Weights of a small multi-label audio tagger.
Training: normuon at rate 0.012, 6100 steps.
Rows from block 2 of a small multi-label audio tagger, named by matrix and row number. Rows with one number within an expert belong to one neuron, the router's apart. Each number is 128 + 32 x the weight over its row's rms, rounded and kept within 0 to 255. All counts start at 0. Numbers have three digits each.
Before each expert's rows are labels from the 100 clips, of 14976, where the router gives the expert most weight on average: "top examples" is what is common among them. Only what is clearly more common there than usual is listed. The data: two synthetic voices taking turns or overlapping, over music, noise or silence.
# router: slot weights (model.blocks.2.mlp.router.weight, 8x384, trained with AdamW), inputs 330-383
# up: expert up (model.blocks.2.mlp.up, 4x96x384), inputs 330-383
# down: expert down (model.blocks.2.mlp.down, 4x384x96, transposed), outputs 330-383

# expert 1
top examples: music; second voice: none
router.2:100106149120166126099141105127119113112125133144070150119165154116159127035051115161106148084167175178146101139123141116139135166147149076126159051143142133148110
router.3:090109042109104063135177126118097126127107112060124098139128092151164139152100117091119157142106141135136129128115127138162110172141165187131107087102108165180088
up.0:160130155151140149166146079145112067179157119124073098095063116101178137131047078114141137108102118097150141123139160134149125141127146108083171141161151132111072
down.0:084171078132151158111130144105088159136085113095131109146077129161161165114151111121108166174092178164091107108105105085126100104158188124089108128096131113104084
up.1:096156152124131080074159172147155160109144093121166088143126138099167130109131089184114183103135143174188094148117124132146131144124116136137062164062091152111164
down.1:125145073166123134138125058065080085117081120122128142070106083161138113166126103095146122128117096115184060120137135110133166195167159077124117131097128130126122
up.2:136069200095158055157171156120150089085079102176103126121094125086072149166162144161087142055124144095137113150139183094144071079152182158159156140173120148092125
down.2:140068137206101142125140153132083142115092109127137154119177155154182176078138151172155112165116127166170154135157078152049093115152110171078128126168169128070162
up.3:117145184108166103104150162160137094187112093173112096109128089090090114059046136131170123091155163102108101158152144112145156106117158098143198157121168124131151
down.3:085096099115085139152114136131148111144096146185090129201105149171100150153117140058117143120165103148144137085107131132111153105182129124119080082189108108170133
up.4:102121215107142109085157115170135115136161125181122148110133070133127138121074138089096127134087171092180182168119094126133134101171096132121109081109119129128192
down.4:113167134204181189120098130102118137098114151157091111138170151095112125086134174121102111182160092173133140117078163185128120131050132130143107125161101147172144
up.5:091101135116120129127187081081101067128155150153138073138113119104203152122178119139090118138122143126119168116140168116094090082166132159156038151130142111087133
down.5:149144112093147084091155113124132134124216080209140164121131135149127120136165156064129203077120143148143224155124143136183185112141231118126134165187108114134138
up.6:128105131132105096163181137124158113113143110097062149100162119122141173090103165117099131112125159155092189108118152125190121066149157101151132121137127173110128
down.6:182168173137127080115096118137148118132121142163134139138149136084139142168157101126121154132161104062205119065106068153137117169091134090112135206150155117107166
up.7:121054160121126129088148103153164094089134138165161111133116127167168173126063134092059120173082160128122127131103132091099141163113131074130115115103107094181117
down.7:112086123185112132098101147106104124124050141166118165095140153093190096081074120119104161126139114083089096124164103131089127105109114139155178151082139128140099
up.8:136147185128139138135158088151127086200049126134106132127081157122154114152143159127146147096171132153188150129151105106109106122106155120119197138159155142088110
down.8:150161138185147123138152148170126054088154141116112096146096129133113116100142094122080127085163155158103143093094134103144149119153152046159169154152135099080135
up.9:176097132111121115131098066143137099160075115091142122105074138145127153136114151176151141070121164135178140165151112099117163083156174144070144163106155182089144
down.9:102097161132089094146133143188101137164152127152114139156118136168121146127088099133115137088117105134145094160141147133112136094190128178090202143112157184115144
up.10:130161177174106134088133121148103069105121145132124145136098132146136108082197107177071123133135117138161093153116161105114159132107115083144100150111122169135192
down.10:124150152216101108108180145095067110150113147134152132122063150170107131139102116105153064091130125132110136164151110087128057116123046145134090177077149102175145
up.11:148138180188094119132128156119161108085109112147139136095136115159147146121102085166133175113175108118125120164190193083128124220115110130103158139074155110131126
down.11:168101151115128087178208146129122184091178156121178126154162108094152083154112089106095078126122117132115172109095126138162174093090117072131148076139185094090109
up.12:096168114193156091157142137164151124101176129120137095124090112128114140145100167161116143136142131110105139141179197168113092088147136087100132134125146156103146
down.12:114144115124152144150128121161091145100160087146166110090096055167124149175182091109104187133127143144138165134123132116111164190128092183195123126107139106157169
up.13:120109168089147106102142142152139122112148110158109048177029177084160114142093153180112126125103086129156097102174096143106146165122141107144112101101084077080134
down.13:060083133124112147156152122164135174126157115135117160137183183149119157097125105089141105112077146108130150129090161159144129127126158143157187075135157134158107
up.14:094126147114136129092114114128122147176141055151162075132088091161177093098156117121111147047109142095130123207160155118120120149137101099099057178094164118119114
down.14:138076120121166053126166157206115163168141173098080185110100195114146098186133129097134190121145109157183124167131099121110163124167097159127148100058136142086132
up.15:097075143157159175077160127091130104134142161137068137151179167131151090117062153102141140100099184174193136128124154150109120072144099121125145101139143101064133
down.15:082141138165180142174132076161143127166151158140121182109164131120082131095116164131102145117098081158120148130146085134098141118109156138127178197132163137086149

# expert 3
top examples: background: none; quiet level; second voice: none
router.6:088174169127115085153145097116084083194126125117072146111156134192139163121104134152095055132126134154113122124166124148096176123107112138116140137181171108125095
router.7:078164112172140114092148139093087143203158157096127124075150158162085127112094200159125096096145164149182174152187089146136159117129092182100175132146176191056110
up.0:129103170157169167115185095153122088140089077155147181167145137124112175147150189135148124144084163061151117132102124154137148202176125079153119193158144127115075
down.0:127151094163132164130168157111101145164089082048153136129145141075123118198099109072150095106155145142144156070109095087097108139138125051114106142089154136157089
up.1:144068183126084097111115110146187060112157136146147132132068141110209109114211130132174160146117121126115171152128101102107133100110116080123103116053186148147110
down.1:098186162140158157138115087108099182107197129072151156144120120118078145107063130083158117149086168184151109127115139136100134084138162097116188142088083184154095
up.2:085115125153143155138090120131152134151111130191128097163129109086168158164151117142100125092182132103162120175102173100096046116139121106131093146115179132178134
down.2:167116149168167086121090121129125072137123137115193170081140113126096136146069104094139127124144127174140149093187151134153119113133152175122174152067093172100066
up.3:108123200087128125127115123152178129155096111165089133096053140137045147102121154147120147109095134110105128114105134098205171127109131043158147165111125135124139
down.3:134163126146147105156122138110099075079115106166142122126101094024178139098121039166175173086117110065090061147087079153128088152099182103132139154144121156130169
up.4:119106169137140184100140129133138086185109104121084113053087169067150108089127087185159141083073171098111086128102141083091145143176176079104144151096140201143101
down.4:098127131139104179115064099141184210171110170128164048154082088115176129166108122158129160087169116152114178105058125108133120121122143142055113195122107114139125
up.5:145152164128140149205137121132201037127169091119134141142164111135133138139130111116114204140140181125142142134169110089125141175143073100134129146097138112082087
down.5:121126103111130058118111148123061141117114136145109092130085152164157113137130119147117102086144107080122103112120140120192129161128118160089084099095160132143139
up.6:186143131085111191140183085112149067058070130157113086129106168063082166111161102148152163111109124124174122161130134099156105107096125080106137101069180116128104
down.6:191094090091081114162147160183106132180151174122171154124141097111116092130158154174140115090152137172159110110105119103157177063122143143134139157149068121091202
up.7:166097157168129145119115122109157133122156112125162123106083125135101155110091107146114122034091118082141121135127150125120179118134157161147117126111143170127100
down.7:133135100131138118098127168119169142119102139172144117171133150180167126120154103150165148134102106173168088153136172137155108095122203106091102136150146142123144
up.8:144137125070136139163124123118127110129122114110071152124119165119109181136110101144158107097094110100156124156094142128108114091176169089113108144071146187147122
down.8:145162121131129142160074167093114134149095094161151144108093099143111179157107124107128148121177132151079096146087158162124112096191176067130099144096137157116159
up.9:063132104151133161134166159118094073157134139160146065058126202128167124110128179104113163150136115156170131094111155139119152122116088065130211152089133074106142
down.9:146122100141135124127155125107147147182153101171106071095151119110126072128055092141110071159091126099146163151146125145143122130135090115159123134172101174091110
up.10:127099127124150115150090123096148125139109140114154092097081090144139143128078111153129152124138081136120163131155156130158153066100108086137152186136156125095154
down.10:142134096120130116100103128089128139112171170153083134102117152134167147134120159157194148139066096147103122138081123141130070077116130130146155145141135105106125
up.11:121117082108110117079130095142132116089121074188124199120195160148172165124138181145118173163145135134143115147144173058117100094105175104162165132086110143137137
down.11:130146151154084140120154113120116145157105114116153172140129107155110157112120163089107075106125121137146068095154129180161157148102178145069128160103150155118156
up.12:128129125126085107099221131114157118123147095129108115110111142173050096113109181155124133134112188084098127140113134172144124151146101089087145084139123160109127
down.12:079132159163119090161087107120129161145053148130132109066122151079144105086142164112132108069151159163167122100162087135123147156089135094150133082161136141120100
up.13:117109080164086142135165095136146075103145099119089155135104143102162137127158154135078171111152097144169133135152101108139067093174127094126064133095114167108161
down.13:068108118133130138075084145079157159128161157045092157139156118103144150114144130114048171112160108111165150062066138132146175089141124143157107136090152150135154
up.14:097083149122140110105169127158124076116132166173084091117091138129143141142100138144151153043101156125122165144182134116152133129089144098132094148120116126084123
down.14:092139022107159145108100131112149118184105107156121149133093097164179182154090162109116188136111096151147105134128126108163134112179129129099105157083069184155126
up.15:148136186169110161145137145133130152089151088177163129103121148151128152133100158103086141148129114094125153148132120119114107104083160082123160217132146159118146
down.15:182135163199106145123133114159086090152140087096139146166090146152078171174128122155118115172151125158191105135131107088144065114151176120076080169126127144177174

# expert 2
top examples: background: everyday noise; quiet level; muffled (low-pass)
router.4:132078102106066150094159103148103108090171077169101092161106177080161121099085174193110152137204100155155124096176133112114084141148146143136139107115125122172142
router.5:151140097153117169181082143083119203104126134106174169140114117145081121151173078081123088181139083133116121113065134177134146092123130119184099143147127117148129
up.0:134123130129122117075172109144193122115081082114095126129082101113104098151190168158099126081110145109054082051080105127087127111122071126108163114125177138125121
down.0:156149099098138092137120154125144144137111117075120196142107127178118159145158092079114090114142112080130175177150119143107120124178130138159063126161095120132122
up.1:142116151152106113081168146165112074152136107119114174155172218151173137133140147098095113104095123158121129156115113070118109100133135103095136115135169094120113
down.1:128122121139191128155098105172104120133077126118162106058131104097086120178127083167126182112106116115131131073153125121126098161158087142111067098089129160158080
up.2:097097093112122143114124171109123119162146120134071184151126166111163113161107098100134108142127142112089126159137073124120140134104102091102163111122153080098067
down.2:106160165111085155123088128179101135099097145121157119067153132123154110163154132185160180094127101139101131166130130130084173089149152145173144145134068088146142
up.3:091122110082154144091186141129146099176101099142127135121100133154159108131171122120128110099052100151102099169184077097116102194131085124159099137169109093148115
down.3:118133141142169135095186168111133089069145105118074213189174160121109165147146139083100120115125172113184083120137100136120123141177097121203169122112158149132075
up.4:111051153110133106113176121124175110121124169115091131138092124060143122142138171131162155104110149092124171107212147128109105158127135082096085131132094091138150
down.4:180182075109142149111193129100092170127125126149107163135139099069126105125091149101148053098141116178114067136185075118148113094113131130140132083177107153161125
up.5:153096137144103123157123120140147127148104105105094116142062125108138113097136150125119189147146109116129172192080090095136137127154108098133068139109164083074069
down.5:147188157134137143150126112151131075136128164144126146121096157113177096143179116114143191139164137073133128122165093131121155118164138128112168170083094143138128
up.6:197104155113166134114151086121118138169123115117047158151074074089111123130118147138133118143105192116179140146156147098121034132107105125088125123068148104146130
down.6:159157141146143093161107128164163107092036110168194126129150154131204131122128168108120130141119117086093122160170137144145115135136147142160125099160130163088079
up.7:083105131104181116109176095122125136156088111149079134084106088056190116135135153156089153169106071135114103158104155113164114154095115098120094136119128082135055
down.7:122140105123086115133108140181099196174152139113078104161134163147133103098144111133104165179131130103197106098109115089163108117147144198176086196071127103135113
up.8:101108172145168163066217118137125113143129144210106096156143097078118127082109155150059127081103156149099077191117176119119110116131093056171074077127170114127107
down.8:133156159198147148164134125173162109124120168139127159171127093120140092094141118095134137105122079183116141102075165128127139148105092129182146067129129081116113
up.9:055101104130141177121134128135113117113150085099056139070128106130197138150118246157127184084114137129180104167144153145158113068122166141128124166142181147132168
down.9:137112100143111102113183152106154096120120137138133099081093105166151143109131190113097166096114141165116098148124098211188129172109169154182078127166103159033153
up.10:096084145073118147077134138142172115119166124168152097107055100154177197092136125174117150057090195070148114171140187160120097160145126097098104145171205103086081
down.10:144110175185099155143121169130152078111120201142164225096168156119148090104166124118125157104116165131091080145106149112153172119070123113146138168179145176131135
up.11:123100150110132101084146149134093103161149161149102174129162130118145158117094191166129169066127113119144141119166150096101155105123125095139155159115133079126139
down.11:175098155171107145154093096131122153055083156100154155147116141152045157145132168138126062129125191182108147149145166171094083099168109082158183126156071157115095
up.12:129165147152139146136156111131147116131127080162102149142135122159107137136129194187142176089168142135127143119146140140159127140103145067104166108120147105161110
down.12:123126140078126152151107143145139113116119133224213087093087168087186172123165121178134122126119083128118145101125111118126122196161150162086133118132135115127180
up.13:097137127112109155128161127117093096098157089109056107152121159096151114091109144170147201099099070180111117128164164090130075092146141139116150160136125098196078
down.13:081121179141126147177114145158141153145125171095177138181191115123133145182101197134164148147121138164117215158127106168106058164158113115029094185116093122120131
up.14:113127136190086135067179159140128139121096089148056153098110125163182130104127170105092146123119179122174051117186123145057180079099124078136115133098147147089158
down.14:164145199094121148216133113122072115138105138143188132123085155166054106138118131128159113144153114100163176145108124123145080153173108102094172185170140139159146
up.15:122128111067191071125158144125147125154146096119127211063079131122132165127072119112147102100106133131161122116116147109191167082155120102156113123089140156093100
down.15:183121142126100152155132153081139126093185093137162157128115114133107117098104166078175159142089140064076119154139103080149150080107161162137105102115121104197116